From a checkpoint of a small image VQ-VAE.
Model: 8.58M parameters, 48-pixel images, encoder arch vit, encoder norm layernorm, encoder activation quick_gelu, encoder patch size [4, 4], encoder layers 6, decoder widths [64, 64, 128].
Training: adamw at rate 0.0009, 7300 steps.
Data: trained on histories of elementary cellular automata, time running down, 147500 training examples, 12.7 epochs.
Rows from block 2 of the decoder of a small image VQ-VAE, named by matrix and row number. Each number is 128 + 24 x the weight over its row's rms, rounded and kept within 0 to 255. All counts start at 0. Numbers have three digits each.
Before each channel's rows are labels from the 100 images, of 14848, where the channel reaches its highest value: "strongest on" is what is common among them. Only what is clearly more common there than usual is listed. The data: histories of elementary cellular automata, time running down. In brackets: how many of the 100.
# conv: 3x3 conv (decoder.decb.0.0.conv.weight, 64x64x3x3, each kernel summed), inputs 0-63

strongest on: 110 turns on (82); 111 turns on (78); large cells (69)
conv.18:103135133103113167166097103168148143137147151133114160155130142116098072169139143152149150087112105128134161132146066134114101104140134119155139122137127078132123093154129131157132148163143122

strongest on: large cells (100); 110 turns on (99); 100 turns on (98); 010 turns on (77)
conv.27:122163147108128091102116100146144129152123104155061122121142149120091114134142199136107120125110122148126168099141120154190142089124129158117119178126144132130113106135132135083142124138129132

strongest on: 000 turns on (89); 001 turns on (84); 011 turns on (84); rule: rule 111 (27)
conv.7:135152116110082128103129130187140131087140121091107130117117128131098131116112125155161144123151075127111131121183182125143120118128141133123116121072163093155134136109105147100120164091110133

strongest on: large cells (83)
conv.0:151128155112151121099111152119172080109164134132136135156118120115125122159121147106151089141134091110121139131142156179060125129111123135164137150127208153112129136157115108140133133128107132

strongest on: 111 turns on (84)
conv.44:151138152156134133106153154094122175123113147109129108126074146112096173127143170169132156129173133104158142124125167114101154113128118156099125097131134146128122188094115142139133087142119125

strongest on: 001 turns on (97); 011 turns on (89)
conv.23:129124107158135102141153188119128121105162094099067111134115071130138146089124143137164144128153121125085124148137111129154103156151139104132099169139105144142110115087104123120135158108130098

strongest on: 100 turns on (100); large cells (99)
conv.30:176136114146127121141134123147119141173112126175093166131137109143119133108144208090116115133095145121102130154135104154149108129103078141150134112181140090143123148122114141105096137116118134

strongest on: 000 turns on (94); 110 turns on (78); rule: rule 125 (28); rule: rule 65 (26)
conv.60:133171102117104136115123096161114122119131121147175094098150126126099152136096135154123125121181082152157139158113148151136108164153114154133100076103137135101145127137096089108137086117140132

strongest on: 010 turns on (83); 000 turns on (77)
conv.14:115114115137133128125117124124120163110131149137144124134109143147138155157138103166089120074176145158103132178135162127147155115135140107113114085072170120091112099118154111121103130085137091

strongest on: 111 turns on (100); 011 turns on (95); 101 turns on (78)
conv.10:150108145156104141139145118136105137106138131104111115127134090146128146111116153189133104085142100120120058141147107128130153142122134123051115163137132154144081152124094094138129121138134147

strongest on: 010 turns on (77)
conv.19:157104165151112145137102121135158152137117127113108089144128085123144106164066137153119086117106097144138086125132133104089144157106122137187119127144106111129118143113099116128143097152158165

strongest on: 111 turns on (97); 110 turns on (83); 100 turns on (76)
conv.49:123111159155110116118105143151132125153106097132116131165161146166113127145149153180122110126149087134124140104121131116115137122119089106073101124108048124155141147102094101143143138158131109

strongest on: 111 turns on (85); 110 turns on (82); large cells (65)
conv.57:125119125131145113121103129142117202157111134127101141154119128106113110144139149109108079084108116134160124097145131104139124118131153111074131120100169104113181117098165111122147108180141128

strongest on: 001 turns on (96); 011 turns on (93)
conv.45:134113093108074138090145137129114122090128112089097116107134102151139150110093091151140132135141111146119131116085181164166140160124111134115137124110158160143085120115115112077147138104109104

strongest on: 001 turns on (98)
conv.2:130118167142122157127109120159095115151095103111085146125132141141133150116137117145100129138115107112114070130160143140156113143139098093124113147146174173130095173104146113117079115136079107

strongest on: 001 turns on (90); 011 turns on (88); large cells (68)
conv.40:141149153169122092108099135162128141125148125078102151117102155151134134120123136126101098165127101086106115152134120125131122121103130177143103142101074124125139122110101112103170129113067093

strongest on: 010 turns on (89)
conv.58:100158082119111179161105130141164132161122152142145097111165136160114110167114149181091144128145122164118108134106119114129131133099156172156123152165150096112123120103157148137108125129106136

strongest on: 001 turns on (85)
conv.29:178145076175154103132104155120096128111156120112092115149156118086108175120163103114147159109172151144132123158125114141132120129112127140125090150183127142160098134125114119100143123118118119

strongest on: 010 turns on (83)
conv.34:142145120107097139146131166116112165093171161079158112162119120161130133132147101151110151080106153157107108105127116114128115128099119176123136136085126143107121138091153137123091104113165102

strongest on: 000 turns on (92)
conv.36:144159110125129212129083122145125127149153122107148130123098130140149136098132127173119103112151129113116169113171176144120122124185097135133111089118122149135080160137113140132144120123120112

strongest on: 111 turns on (98); 110 turns on (85); 001 turns on (80); 100 turns on (78)
conv.37:129121119177092121126096118149119124165161129131130117151163138097122081117140126156143098148129075149104147113104094112103109163131055107086115131094153146134118109143111139100141115146133116

strongest on: 001 turns on (81)
conv.39:103103125140127137125145132117125165156159128105141145088122087113153128165160114145141091107193088117119128131116171101135136122113125164127116117158176112173132188121110100125147128127109137

strongest on: 100 turns on (100); 110 turns on (92); large cells (84)
conv.21:137130133134102075155139138158121147118122148096080104104148162149117052109133149103168126126100164120114137152115103125107103113100119108129120173121121071130155138154120143147124119156140142

strongest on: 011 turns on (96); 110 turns on (93); 111 turns on (83)
conv.51:171110073145124083140125154144142154135124121126144116152156119147158117131099120175121118153140083121133119172140124108125118142117176148113099116107081158127113097176108113123082106155128138

strongest on: 110 turns on (98); 100 turns on (97); 111 turns on (79)
conv.35:139122144163120120150126090153104114130140159109132165112151126164108084103138187132120157116141129123104130103136084138104126138128129112134130133069145119128204094126103118152110148144142169

strongest on: 110 turns on (86)
conv.62:102143104144089112139157100106115168140122102143192157146174151144083119136158124144160124111154137123158144119136141150157126102161125129102135117110126147118121118067140096161124109122087132

strongest on: 011 turns on (81); 010 turns on (80); 110 turns on (80)
conv.12:132092138107128148114099146104118126142139145078122077145129117158173153141104097122129125131167160144160103174102130103169135123132114129127135139137096169084109161076137110145107136154121103

strongest on: 001 turns on (87); large cells (77)
conv.41:133107132147135102123130181139083106104149123108085121104114116087106107166140165110158106152118091125117159146092124094125100113110127194131140113118125114126086135122115144120155175142145122

strongest on: 011 turns on (77)
conv.54:136120173127139153111086131149126166121147109099134121116149138106093141119102112197093100123150123152166082133126150083131157139105107082121132090128091140149130140117099128121154129109138157

strongest on: 100 turns on (92); large cells (69)
conv.9:124093150134168155104119128133121140194130099151134141157108113126118120151164121114163076125151167116124122179156119136153103093077127139126114150117134089110103137132121119154083148144114109

strongest on: 110 turns on (98); 100 turns on (84); 111 turns on (76)
conv.11:165110150140148111130168142101142132166143124123080116150108128140157119086120131117119123144102142089111110148100081093109125130136128134141088139135136107101178084156115139168098100112085152

strongest on: large cells (79)
conv.42:124155166145098149132122115108105153083129132111107097115148114132161104159102119093151122127149126128123141159119115099152133120166103124177093170131191123126145149096098132114148162120094163

strongest on: 111 turns on (92)
conv.17:161128136138139110136159133108134112135127169122155080109075096145145113107115080172134130102131154112104135150109147137139154121165071087100146122142091138121136115112153098101164106112126117

strongest on: 111 turns on (91); large cells (89)
conv.56:154134146086134099121126107113105115132184129102151118085130170102138088118143108166133124101137135111099102124140125176104097129117144149074132112115132161117124147128115127062099099147123130

strongest on: 111 turns on (100); 110 turns on (99)
conv.15:149128141155158147139113104103112143111168146106108120124147124147109114160129110150133135106084145126142127149152045119130116117118146111069109115081109132128113179130096120130089106117096145

strongest on: large cells (92); 100 turns on (89)
conv.48:103155127096115135147152152118123113160120128121113084174129168126120174126120129152101102091116102123126120167124095100117164105148135171170158153133149117112156174115102129129141103116155087

strongest on: 110 turns on (82); 011 turns on (79)
conv.32:131115116129132189163139100121128153092111106132129101115115140132113107119149143107139072163121133123120126112099058128135147153107126078096109141119180140098108165111116108131147120123171128

strongest on: large cells (100); 100 turns on (81); 110 turns on (76)
conv.53:156166125126117105122186123153139132139086113121094164117092152130105119141126183131149119139146151131106134149169110135119080116078110170124134151138144111102118140129160100104111132086112156

strongest on: large cells (83); 001 turns on (82)
conv.16:112121127131130142136131123150139127106142156114154165143093119089099141138163113159124125110107115077123125170088147136131117084131099133122147146110174109180139152158120120083116172183128131

strongest on: 111 turns on (100); 110 turns on (96); 011 turns on (89); 101 turns on (87)
conv.26:123120140120158092139138144155176110124067137147125138133131103140142120117132142134141128131087125111130139131137121123132152130116149148000136128101116113134134123128143131151132153124142119

strongest on: large cells (79); 100 turns on (79)
conv.25:151154138114096121157104118165125144165105126100161152177152130130128103178118191117116103093128134140133114106150090138108110091098133137136088137089167112135144139109113119097112126140103145

strongest on: 111 turns on (100); 011 turns on (99); 110 turns on (94); 101 turns on (78)
conv.43:106138120106098137107116127142134124126131111142151138141120143135135144123109096105126125167166098112125140150133112135134114129141142167000156130146135148106127115129129140135132126095119117